config.yaml
encoder_arch: "jasper"
model: "contrastive audio-text model"
dataset: "babble in 24 made-up languages, each with its own sounds, syllables and stress or tones, from a formant synthesiser"
train_examples: 39062
gain_aug_db: 6
noise_aug: 0.002
n_mels: 64
hop_length: 160
input: "mfcc"
spec_augment: false
win_length: 512
tokenizer: "word"
vocab_size: 7471
loss: "softmax"
embed_dim: 256
encoder_norm: "batchnorm"
encoder_activation: "leaky_relu"
encoder_depths: [4, 7, 4]
encoder_kernel_size: 9
encoder_stem: "single"
encoder_widths: [96, 96, 96]
text_encoder_causal: false
text_encoder_width: 192
text_encoder_layers: 12
text_encoder_norm: "layernorm"
text_encoder_norm_position: "pre"
text_encoder_activation: "silu"
text_encoder_mlp_ratio: 2
text_encoder_head_dim: 32
text_encoder_fused_qkv: false
text_encoder_bias: "all"
text_encoder_qk_norm: false
text_encoder_parallel_block: false
text_encoder_inner_norm: false
text_encoder_positions: "rope"
init: "trunc_normal_002"
residual_init: "scaled_by_depth"
optimizer: "soap"
beta2: 0.99
lr: 0.0018
beta1: 0.95
shampoo_beta: 0.99
eps: 1e-08
precondition_frequency: 32
max_precond_dim: 1024
one_sided: false
adamw_lr_other_params: 0.0018
grad_clip: 3.0
steps: 10500
batch_size: 256
epochs: 68.8
lr_schedule: "wsd"
decay_fraction: 0.3
final_lr_fraction: 0.05
warmup_steps: 1050
weight_decay: 0.1
adamw_weight_decay_other_params: 0.01
Rows from block 6 of the text encoder, named by matrix and row number. Rows with one number belong to one attention dimension. Each number is 500 + 25 x the weight over its row's rms, rounded and kept within 0 to 999. All counts start at 0. Numbers have three digits each. After the name is the row's rms in percent of the matrix's.
# q: attention query (text_encoder.blocks.6.attn.q.weight, 192x192), inputs 0-191
# k: attention key (text_encoder.blocks.6.attn.k.weight, 192x192), inputs 0-191
q.85 088:516489491518524532499498495500479509519464454539508549483487489514467471494514430520516491452507519528526476467490538505477515542487514492478527484496526513475547503493499480495484493515464523510492505484503496507499534509489486516471456499523469482507513537514456552553523484507502532496514501505489545512531496450490485502464511496550474476515552502544515525483503519522482476554475503515461508509483490503492489518495557474497504501521488511451469471484522478481487424490498480515531495545528544499483451492492507518481500474550508506509502513489430488487547515505472482513
k.85 119:510539460526485466494512516559521503480496474498492453484504533474514442524508495489520495488489462523473552520487489508469500491492544466509518503481493459486461474501494530519506454504493520504486506514491517541541514488461467550477521519471565498479537514529502469506521487543491462531485502479462535489503476488478477501491477508519509507494491504501472483522487504497471482531477500483462477490425497506493538520462521483493459526486535569512489489514493494477462507550483486535520482453482517483482531502490528517467542465507481476507511497553522456488512514492495510493
q.86 100:473479464463533540502530533498457499521488511535509526490471483482518502485531485470510531491496476469499541459496479521524490476472493520517522501480499465472487524430542515520506480542514528510469521454454508513508485477483499523528547505476510530492510463493482525471549501514505500510497524577524541524505506490492508517501552463469523516524542509522553516522502493507469490484489522497515501464508526468491491541470523503495526470475475476452492505492498512476473540457489471532525496495505450511504475509534439500515496486493519533539493521499532500515512509546494499527
k.86 102:538517544575481483493526539456488477524501486515479491486491534482513503506496475502493500486520481533530508502492487478494515474504502462518481483500444461478500520493509477456472530473486520487468471519487496501492473515540511483501420491523517494490506486497446487497488502527492522513522459501478458502488483477504519449503486521516469483496481544466476493444520494510489455516488518498470475480505464488497487528474519487497493504526505516511542520460480549492476461500491462518456457473461540487518489531457453518506489495447508494494500475538554507477489529489492465458
q.87 100:495525485510535508515511507505468508516472457478520533498487487524464468524534470484480496540555504458499484484493494461518461479456492463500500532472497537545482544512450536539467507518522493500481462506465503494469480518542505504493516535490474520479485476488463504504510489498463482469514534531520547522475508514487499539480498532486465461459500496470524489495476548509512532466456508497502508500494486493531488527518513510484532517507488480526493463498505470560507521500537481523454529517478500490488453482543484509485538525502465484500433443489493481514510490500504462467
k.87 110:473530497547550530503515492503519469504526474503488465482481506527530508481510510502495482501525503511480534475460512520495498519500498531503490500531456504506487499498490523466489492502470494512512472512479501497525425440471539493502470505537491441532553503478503484513521543512489482523508482466482481523501503489526443530498472535470489474468470528468467520497490512494498518483476467515467612514485501476536463539471481476479542559542550471483510508496489499515471515498501499492512512507461512511473483505514525475521497531493518459492499491524482526514487483502487482479
q.88 105:478455530530472477467486496485453509560503507513514517491524485500491503510527490492516464522502519514521502502567478523500526484485507475504539499529502504506483525535515508532492487526495483454473510500539495483510490465529475450478494535484458518435483472473469471511544544495484479479504500492470476524505586499498533509545490460492496503480506495538505544507499531537473491481502514473498489470510438508484516473513515484474513474469468529523496470480483466515555476477531481490472477511482516515533527506436516463504504499513474500534522470506502495509519476506527526476
k.88 104:492482508543459503577493522516544455486487529494503458478505504483475490487453509469507506494516500488476451467503514540517554491490494514504460492513501499500482495520504495488470535452505468503520504453527483555487457534483488507530444509484504506516525488453480501495486529505478507518434471511507509534483487509486433478500508521486505517457519478536503507462507471460499482561518493486470509517529537490507497513509507477565530495529513476500476523499478499488532500507515490483517533492528496503502490515527516496505560494478491503437481494531512500478484518554517477488
q.89 106:505490486501508510532478509508493490485543461452496502493555505530536523511544516490507522524514488506508519547480526471512466501527498457518442445490484499476477509482462506481519527507479514487468476484524476481516570498501505541523478545475532513521535478478517520517492521537492457515474515446494532493503544513458519531483532490459450536514505482459489494550502529484531456446504492506489491474519507522499493494511521506455527497477490483526487475501466558490466546516535555506491516497520545485492514483491479507510510482476468498484493508523523508475519526496499510491
k.89 113:453477513485535489475497493545477517484501504510497493513493533499520448511546477525482538518501515498453492489530466511485523487472485508541507492444524486510561508522572478476500524494517470527503528508510525537497430508522528475508483495488527506518508510520512500526503524498514494447516489556507475496505480514502469479502464508524538476502497485508465502535490507461494554468493503544535527501474508467489510477474529497519512469504487494514511531502496455506494477478539482503509522536533455509469467460510532454451496526504506512496513457466473512551494515511466516466
q.90 099:462513479491478508453484526490512481494512505502532449476529517520494480486501512538498521511507501509467473533507492559482510525428535490495486502513464511453514463485441499488489498528510539479522495475476534522532501531507492524489536508542430500538511470550503503516505504508544475533497518523516518514508527545490547513480449516498541504483524484485502509480483527510471518499514528470489498479465489471532487494477510518510470488550511500501519474528475526519536502492460504477504474519503492498509483527495498502490495517524540528479474486497512584443465465507483461510
k.90 101:512512486463560479490539469519482518462483495482501538505503506512493523557479459506513535455500499517535473503511472479491512460515534529476464463512481504467489511494506536450504499507526506511514504476448444534510551475515523450505482462503492460500485463480523512476494449515499482490537498528537484495516433500488489523482492481524513530499486515484465501518503487468505532498484484487531466484520501521467472528487435496503496520473533484486521493472507494503517510500495522432478478487493530464509497514514473520481483504534533559488514515498523450528501532502499475537